config.toml
horizontal_flip = false
encoder_stem = "single"
text_encoder_layers = 6
text_encoder_fused_qkv = true
text_encoder_qk_norm = false
init = "trunc_normal_002"
lr = 0.0022
beta2 = 0.99
grad_clip = 0.5
warmup_steps = 270
Rows from block 4 of the image encoder of a small contrastive image-text model, named by matrix and row number. Rows with one number belong to one channel. Each number is 500 + 40 x the weight over its row's rms, rounded and kept within 0 to 999. All counts start at 0. Numbers have three digits each.
After each channel's rows are labels from the 100 images, of 14976, where the channel reaches its highest value: "strongest on" is what is common among them; "colour at peak" is the nearest of a few named colours to the mean colour under the peak. Only what is clearly more common there than usual is listed. The data: drawn human figures in many poses. In brackets: how many of the 100, against the usual share in percent.
# convs0: expand pointwise conv (encoder.blocks.4.convs.0.weight, 384x64x1x1), inputs 0-63
# convs1: depthwise 5x5 conv (encoder.blocks.4.convs.1.weight, 384x1x5x5), a 5x5 kernel
# convs2: project pointwise conv (encoder.blocks.4.convs.2.weight, 64x384x1x1, transposed), outputs 0-63

convs0.8:386498538506492544545540554501542535474544485573522504510537571503496464483507547513477577517492467421544470463481468440556472488566536468488507535454491499448423529561477514496506549549478511
convs1.8:518516550513524514502514486520479505524470452469457453467459452425412431448
convs2.8:467556559522444640459484522492525537454533487584469482545542482523492495493499591494471508458567504504579485495511446529461508514525482501527489565441464515466462517502447540507471474551486486
strongest on: black trousers (51 vs 8.6); lying (42 vs 6.3); splits (35 vs 6.2)
colour at peak: pink (34 vs 11.9)

convs0.302:465493532532496516524564464501502498573480542465607446550484518512524520554506484555488515505552486530563476412450482508524521500485523494500470485524507451481436572476504453420593524535507430
convs1.302:472502515542493457465502511436463445465477429443461495469413447492481485456
convs2.302:460499508468540502466457437511481530526494493468501496472482471495462479522587465434441486540577444550480498515451534591478466539435571421464509495538465449491536422549480481479511547496520456
strongest on: sitting (25 vs 6.3)
colour at peak: pink (29 vs 11.9)

convs0.264:501542530535483507487530498520492445470518545494518466556416504507498517506479525617498474451514548593565443461497472516516572491454453541480440528490510469552494560488505530407512481568519484
convs1.264:506521477494535490521444493569487503450429510498490472404467475429449462517
convs2.264:533532445492479469464446563495452468453502486537465491450473496470509501480463515477511417479483553525457535568533537552501493489494451524513524576519526517527543435480532575561417421485557556
strongest on: red top (37 vs 8.4); teal trousers (31 vs 8.6)
colour at peak: brown (52 vs 24.6)

convs0.354:460522450507492548495446467488509587504455520453458474503515422585515436492509530449514430546499473527456469506500433507503457513473529454476506494510423454492521429476453457558481540522422448
convs1.354:453407422459495450470505500465424511516530476478520528485521503462439477532
convs2.354:474522476502482508469445519567446482489515552501488482529469497581456418463540455459467419532459499516521449511454442522557476522459520445421493557501462422497531467457529536559471480540456481
strongest on: orange top (47 vs 8.2); orange trousers (30 vs 8.6)
colour at peak: brown (51 vs 24.6)

convs0.70:486558502454464438473430453475454449474518517444476491544441508553567449526495542550567485508532565552471447494475450502480590462451498478449454504513496494535548502426490498512546491521449466
convs1.70:498483473497531500487469449488496477448417447510488454418447549503436445497
convs2.70:490535526480465427478481500541445497439522468517427515497422496482569511519472552536498429458511547570526445532495524521462493488488447514519474547494487503536623453480542553524453437458507511
strongest on: red top (54 vs 8.4); red trousers (47 vs 8.2)
colour at peak: black (32 vs 10.6)

convs0.156:454615551515509472484538496502449455493478508516510520540372491468562521541499544535473524521557476557552458454504523503533492485477469495522526510534457439455484540484524521400540457509529465
convs1.156:486457463441461484464450443417455462509534468491521551560525529482458470479
convs2.156:452586489517487454490449515497433499505537565535511523494398536499486438489528495465441506519506485535507422441483478514597447561470517469454514545534450447467475502526571529513491472509526454
strongest on: red top (33 vs 8.4); lying (29 vs 6.3); red trousers (28 vs 8.2)
colour at peak: brown (56 vs 24.6)

convs0.289:499497488499471535479499459489559461512502527474486498514500468543482513597457545583539448458482586556509495477523469487498615456468478559465416464484531509563492545439458456483507492555485486
convs1.289:492476449474529473478432475546490475465490520509516482458504488467406400460
convs2.289:515511442507439519448466555533482465427538438537433483459511485486481493483479541485508461453461534504500516549528489533478490493508427508499480524504490549547575448484521574607437445445460550
strongest on: purple trousers (39 vs 8.4)
colour at peak: brown (52 vs 24.6)

convs0.7:545496483505581549502526471462570492485465492437484482523595412488534494556463506545517437467474533535469502504508528507431545465473488535486439453450531535617523466479452488492463490507526516
convs1.7:490487450489545553514433436511551561480469513520506446477482477448454442449
convs2.7:499476390517489575451533535576531501519554515458503501502592484510541480423542416497535485498535501438565561463520435485495523500523540546543564451546498493513488520482493493516487506476469455
strongest on: white trousers (29 vs 8.2); pink trousers (27 vs 8.1)
colour at peak: black (30 vs 10.6)

convs0.312:497509459552558506553474530525521507453514462577446484488568528482522485454486521475448482511469480462437495504469517471470450511497479520559512510518451530532520389585570542543411445493531528
convs1.312:476468467447488566538513488492545513496484440498510539520418476498516533393
convs2.312:469522530533472587528476500516585514472536507561480515542544510539480474522443581519510558503559493467497488483485445407516526461546466533499497492473454537488432519492430496527495488595422511
strongest on: green trousers (73 vs 8.4); green top (34 vs 8.1)
colour at peak: green (42 vs 4.3)

convs0.80:512497518494501482482478465458487484535455544396540492548467506543477446531509461537550478484486533586499465469496442526504603486420513486406454519494526447522515525495503503454570533533509425
convs1.80:507508505482457489485478482499388424444501536412460529501492465471534505485
convs2.80:457516471544451486551471555449544520514490543574551483494499549510504451483519495547482552520552498380525523500435463484588462462581553487525506571517507509482442506469461510493531459527467523
strongest on: teal trousers (51 vs 8.6); teal top (33 vs 8.5)
colour at peak: brown (54 vs 24.6)

convs0.11:456496523504501526515535499493519599581475544467556463524565493523526454546534495496490543608532418477498505447482478470516476500501567444491477422522462502481453531496491445521542550474433463
convs1.11:479450469491570505453476485556456472536538470501510518515525543517505528620
convs2.11:568471536497475481474590543512538420496495546490540499565477509537501497451472451522554485472490546442547494449503443482569517474533510530511510517496579514508418592420503486491502524565485480
strongest on: blue top (33 vs 8); sitting (31 vs 6.3); hands on hips (27 vs 6)
colour at peak: brown (55 vs 24.6)

convs0.266:467537508623488541546487497327492512467476468491510508468517486472453563544466542538492505423494494561519497508546476502483506524484481499441486559493491486455515513497478528482555533514548501
convs1.266:472468475479545470517513569526458516491542467422468436512496439460423494475
convs2.266:505476546593507440544530516503525466476464473481514538532517472522414524504467509534527490505411489474482477458530452448531529474471480505386516467506478433473532588474512502473586541524489446
strongest on: blue trousers (57 vs 8.4); blue top (45 vs 8)
colour at peak: grey (62 vs 35.8)

convs0.239:455500548512481570504524471559509585539519576490513473579529485558481484495527524495483553542568474478557467435472433466519481535500513497494493463491462473479454560459455445465524529547433425
convs1.239:522524515519506491521591583496495543590549480502520571549490499491530522485
convs2.239:542501483491474492490494563537462481458514485547445533443450508501496560451453513484525456481417548471509545612526542459522501483512413521498534570519522526510549477494513542496429444535511580
strongest on: orange top (49 vs 8.2); orange trousers (45 vs 8.6)
colour at peak: orange (51 vs 0.4)

convs0.317:544466456452547496484495440454550444507470493419487488528499461548513477561460480566592465488489556561472468490504487508473606477488512534467432441496553505564518504456457472485512530534531468
convs1.317:480459468503427533547518547437527565465520444472524426481473499499450469482
convs2.317:483478409455451514458525516534538499548510566446454475564401460581581481472506450486580441470533534522562479496505446476542531483476521494509531468539509471491478517502506448492454527509506454
strongest on: thin (66 vs 31.1); red top (27 vs 8.4)
colour at peak: black (33 vs 10.6)

convs0.212:525516506463492469490460524553463493467622504546442433505472525544523484436469544494563561498474583479545451518453434442552517572513465525473533508492494551530517530464485491505499500504427537
convs1.212:517469477481476522481480453467494490437430458494475427417490517504422452516
convs2.212:556503478472494451499445507492478492462542467543433507468437494519511517472409551553561538470411565516505449526539488438567505545522426549467465490506521550540558527480517507538478469451477533
strongest on: yellow top (40 vs 8.7); yellow trousers (32 vs 8.5)
colour at peak: pink (33 vs 11.9)

convs0.4:463453500517417574507489560540554513505594547540490507534533556546444481481478489525494530497486516416531535484535446418549559485531490564481501475533506519491467596467513488507488520548461528
convs1.4:495467432428489503473459464476507449421460458535487417486467526503463487476
convs2.4:464543491462441473509426509496513507450581470610429537468460560511488482498424574540505506471483550494503451518537482445569486508568459527463453528491499548515513491525501509556460476510475549
strongest on: black trousers (29 vs 8.6); black top (28 vs 8.1)
colour at peak: grey (68 vs 35.8)

convs0.343:533485484432480504432477414527499527635482594446546481538439498527497464508535458496506482519540510539494477419498510535517493513468541465496470432489519487523492486484478407492534525506495439
convs1.343:568510512514461518492510510467471474495477495547517437416432575525450448497
convs2.343:467525572481520507426476495403440550506519535480527519525530506452511425517606516493475547494584441503523443449488456524481478526474561431499520464445466471437496512527516503501521548499501471
strongest on: orange trousers (42 vs 8.6); orange top (28 vs 8.2); arms up (26 vs 6.2)
colour at peak: black (26 vs 10.6)

convs0.270:503568504519599461559471479478505461455519467538465484523412496523555479450466544562498484485474518556496440485480497451554496516501480534479505550497488465507507443556483533414484466574592499
convs1.270:462438505501511533511536526491520534536529481456452440463488525453413430448
convs2.270:506491459532552524514645574601531524482519499503469508531555483481510521421516504504466555529507433415561499454480508443511466511532464497558532457470483490524472506520504541484457505503466494
strongest on: green trousers (61 vs 8.4); lying (40 vs 6.3); green top (38 vs 8.1)
colour at peak: green (43 vs 4.3)

convs0.34:440541524538578502514530523459476509547506552480588449540499546489549466475522468527476557552533463495550469402472482473551488547500555474489513523550518470428445527517516508438551518547536454
convs1.34:489520505473427513486471440438501441446454475453421469460469466466511480474
convs2.34:504376438487543528537494485510572514537490467468506509410584486502447504520528450460453454530492484497464504555493563521518498547481507465473482455507508502571497427594515464514456533479505512
strongest on: squatting (28 vs 6.2)
colour at peak: pink (30 vs 11.9)

convs0.180:463520529509484500519492481450502561609513529473586500523508538504503479511509489526501576567553440481514484420501487465528518515526563469456481458540493488454469554493480451468611561521469451
convs1.180:519508507521513530531541534500529552533483482574551537492510603573557501515
convs2.180:455536497524466509503532558466458554456566517590473532456506546431531529465468531550487524471484505462558506493544514428560448509602485496513510547452528488447476524535515559493429469518502547
strongest on: blue top (32 vs 8); blue trousers (28 vs 8.4)
colour at peak: brown (55 vs 24.6)

convs0.170:540474519487511526490504407502566520586511562452557483555511489531479504539514437547503522508556497517485508416488476515471567513484533524498448424490547507502483557487458394467552520533499447
convs1.170:435504551530461457453502497453463415451438464445442474473488497498510496518
convs2.170:470554553520466503481468506487457517482518581526473447526414504555488465519484556493456452496556512556540424525445485496544484549445493486431506605522466463461502506482476519467472486591519514
strongest on: lying (27 vs 6.3)
colour at peak: black (44 vs 10.6)

convs0.95:545500439492520492456553457491506450486458506418478464505501435492557500561478496568509417475487531607455510510528523552478552455456463531497441460530513518601544463451501503512479470493508506
convs1.95:492532573500487442463486430426417492481468457506537474512491523556467513526
convs2.95:516572562539514477511476480474502543538465543506517500505419505518541555497476529498464509545585496580479466476461562495488502477438481466515501511506425444473506457524565466426498418570555472
strongest on: white trousers (48 vs 8.2); white top (26 vs 8.6)
colour at peak: black (26 vs 10.6)

convs0.188:513488473461490473513457585550486478475552460585476530446530567469463497434493480443498511506455513412471546556510539458537475500560486495532537508494506541504520431542536561556457493457482574
convs1.188:512503500505446536485467514512633550478503526561529489463454529523537487460
convs2.188:494533575563505513495568462496533506475475518505498414541509441540499526595466555513496480475551520567521458492466459518481509489464499530484514522569488482501454553425416469470506497602534495
strongest on: brown trousers (26 vs 8.2)
colour at peak: brown (74 vs 24.6)

convs0.322:531467537503511524496530424549535564553485603454549421587534502539482487521551479497470495496557482502513464404438462550470475523489533489503458488454513513503482508481440435507525546511474450
convs1.322:427455464497471432447494506480471452480458458530458425446486553520486485519
convs2.322:507518520451473446454483530538478478453489528531462483473409499545487461524457560506497400477465547570508438529458508518558492505445459485411450563476514484534520496487535530527433456562502529
strongest on: teal top (25 vs 8.5)
colour at peak: black (29 vs 10.6)

convs0.160:497479414509507547518539461456596503577469509467540506459558479479531522574471485574486483503522512511483530467538547500499518444523537522554403453568550551529425486497487436484510509493507505
convs1.160:493505501488489539556481499539543601529541524512472397466517481471439506509
convs2.160:506458568484486522493573520576497496462528490485518489633585540512572510481549462553546520468516505428550493439470430535446552472537534496552507494483539494501496532508489530499495540507492459
strongest on: white trousers (40 vs 8.2)
colour at peak: black (32 vs 10.6)

convs0.145:514470543484464499497497495544455522442482507451454456537499494582495467506550541406567495499493495499547449523418368535472509509436492451466529507465449458500523524468506503544503528488448448
convs1.145:538528506524537521464473500545528472432432504523492448446521571562493502570
convs2.145:516515524481423515392479537565538468494503541502496566536479505481509502519489486503491473475533550505460570494591499509441535401496467560552466471501531537524483543411530502528471426499490525
strongest on: orange trousers (34 vs 8.6); splits (31 vs 6.2); orange top (30 vs 8.2)
colour at peak: black (31 vs 10.6)

convs0.273:468495518515494462520540451489525488519512525456529464595476563550528479565506501593513513487526503529532416411441447497521571463477525492474418470497517502536489542504518473478577548542474451
convs1.273:471470461471491474448455519536429431498566526450417452508530492497508520528
convs2.273:513528532544478512450530557489532481451521531509498439550513515536467427506462505503559518455477545470553447449500424471560526496555491500448518534515562535513426563445446529570478534564455505
strongest on: teal trousers (60 vs 8.6)
colour at peak: brown (55 vs 24.6)

convs0.223:548451539539575535547527451492553502518541502484548441556553520524482529491515463564494556460520532513546428444443459518511536580507499543492468506500547489546488541565470466413523528527551484
convs1.223:438430414450446521502440449443517549512526490472521518530487479513524524476
convs2.223:554469443583486568481557485475549495521469540486539454531580478471433535519542423502457474430521452523535562469515485560484492525415498517491499550509536493497463544484523497463480492476586518
strongest on: teal top (40 vs 8.5); teal trousers (34 vs 8.6)
colour at peak: green (42 vs 4.3)

convs0.146:489492459530526517540534468497576492514469492458495431529512486612569473544457521534545521507492554544535433453433429487537554475485514526499458464570480492542459530473538431466523502517481439
convs1.146:564541542492413502513547491413503474488480472459506570544481458473496536512
convs2.146:523508537489483468507475529521441522504517505537481536460500470462479539443524472438476488536500474431447582609537561488448476529482488494511593512484477511463573474493499504518419472516579571
strongest on: yellow trousers (68 vs 8.5); yellow top (38 vs 8.7)
colour at peak: orange (26 vs 0.4)

convs0.151:458504508517508522518554479510507527557437558408588496553548483501576477525570451517463472534565456516513514451475499550440528457498574459555487508550499464501432488484509486459523508509492432
convs1.151:478451474530504476456458492488451439431425465484490455476475501462456455435
convs2.151:458522441455554484474482469523480494519513495470492457418479459456599421517588499473474487525561479554476476517459514575500476531492574462531539482539468543484437422525502481489458515467542518
strongest on: white trousers (57 vs 8.2)
colour at peak: black (38 vs 10.6)

convs0.86:552530561456496423449473509526417496475521548484497450562452508552509475501540520439541529527494503499461441508454444537470525560431498453441556517485466491472588565426492499520508500496479496
convs1.86:556523524536547524444419472528486448483437535497477472451538555526483492553
convs2.86:531516547466433481436487538528503449441503517536467500523448480494488514522450547522522461436482580534520506536523502530490549451480422571490458535464547542544513556425486530513464405523499554
strongest on: red trousers (54 vs 8.2); red top (41 vs 8.4); kicking (35 vs 6.4)
colour at peak: black (26 vs 10.6)

convs0.74:466520562540580473521453486516535515501536495562505546519448574485518478461495496561442499525537498488457471421497526424545471483526500528527428503477470456492468464573543518435481471567583483
convs1.74:489503481461523480499521511511451502545506435408493514500404461469491489415
convs2.74:469499540576510520503485520498545469495541513540479556552519534474470493488531499547459508485524481527455488451563505432475572475448445561508464463497417451547499506536595525416472447542548467
strongest on: green trousers (70 vs 8.4); star jump (30 vs 6.2); lunging (28 vs 6.3)
colour at peak: green (47 vs 4.3)

convs0.378:456525492518544478556524495425528559541453495574555521486475528496464531516477534512459544542537454477473480450517535486570403514568534472530504503518510505395447477561467444497545535507540518
convs1.378:482445434440519512527552520510450537553515445438488472477451514469440472466
convs2.378:484513518539526520525535543488556480505514503511531503559502503532528496514443503579526558497491508474538476404525454434555555472542521557469479458516506493486423621464490486429562494561498465
strongest on: black trousers (48 vs 8.6)
colour at peak: pink (32 vs 11.9)

convs0.298:510457522531477539501538468517574536550462555465542472581539523582485491596486500553510485481494543540501484435465458506513554475478515531511411478500526500536457547456507405490526523530482441
convs1.298:474493495478445518524492433491506525518417426514491490422430530502517460448
convs2.298:489475512429370470422495524592478465450545531531466496538475537528543465493525506514543451442495552518588455500476449563508497494495487516481507530425519498520525558468544511527459486515483504
strongest on: blue trousers (30 vs 8.4)
colour at peak: black (28 vs 10.6)

convs0.98:550495561457481414475533510548450489487485561483545446556488535524524496529570493463548513491506519477507482497391469594435519519452518468531572563493520508467524551413521487509514505504496498
convs1.98:536500509466499511469390405485504496500443488500515433459502547538464495518
convs2.98:522472531497480443504466517532502480436484526507467482484451508546474513533430511535548440448452596565508456571463511515533535490447437572445483551468539505537535519467519508516454466562539568
strongest on: teal trousers (57 vs 8.6); teal top (26 vs 8.5)
colour at peak: black (43 vs 10.6)

convs0.355:554530578523575488456560491548436508531493586464544441570459476462526521510566471469440521494530444558516468454472507549467475553426489477513532500449512473488524515504510501434508475491557489
convs1.355:483489478489509448488494480439460476545520433462449513519414557489428453503
convs2.355:500535527519470492456490502566455489459517569523466451521453492520513515508493547497469421468517547583544472542454493540514508516402423532469472562480476494551533513463549540520423426530522544
strongest on: teal top (44 vs 8.5); teal trousers (30 vs 8.6)
colour at peak: black (33 vs 10.6)

convs0.113:527559542551509492485517563525440490431522535532467465502494485468558528487511539508465495446518523538521503519495518493491496515469407555531561541518453507527519492508550590465425379519565521
convs1.113:497497518470487443490463441474432487489456503467447457434485505479410480559
convs2.113:521545441525499445496483540458471464437521456544457481427478510463516536515450538518534483442442557520488519579542513499540507517512438554485505557525536552509555481480527566552463450445541575
strongest on: yellow top (54 vs 8.7); yellow trousers (28 vs 8.5)
colour at peak: brown (60 vs 24.6)

convs0.110:434508526506493538475542482549481509498492516462487448598518488522549452531550532478472534547539459521546447444450432539457519503451518434511492450503435472528490520506498494502540523455418392
convs1.110:459436463464552467485499491537421467509545521465461492527533521491500536599
convs2.110:503599538556427478427485517469459448465559545523491491558452519457509452468515498505508541427541510484535461431558411492526500508509487507493521509560484538490441536443534528554492474501445482
strongest on: blue top (56 vs 8)
colour at peak: brown (51 vs 24.6)

convs0.19:471474509510508513510540512509509518569545555487562471556465560495486474484498437557482563531524476501575476394508480458602494516530534502462453481524536474474437574527513491442554522535518454
convs1.19:466506517515470457442489471468513468448457498449471513465433412479521465427
convs2.19:475483433477543499485443458516473493504507463457471485430509459480502481492587473451468487542556441545480496542445567558481460557428543428487516489509465473501524392570506520504476517458525489
strongest on: squatting (32 vs 6.2)
colour at peak: pink (35 vs 11.9)

convs0.33:551507490487477463453464487547464422439555486494412471500459516501522491457496515509548492438480604516502475548477472489479583511483431552491477510472500536616557482494523541517450477489495532
convs1.33:502472489497509471443459454462482463461423477517480425431511536517447489566
convs2.33:544512469505487462498466501493466459429540457519421483463478490454500549491443524526529483438451552527505506580529506492505498533514409560506487535498509544553574462499507562563469446418508561
strongest on: green top (56 vs 8.1)
colour at peak: black (26 vs 10.6)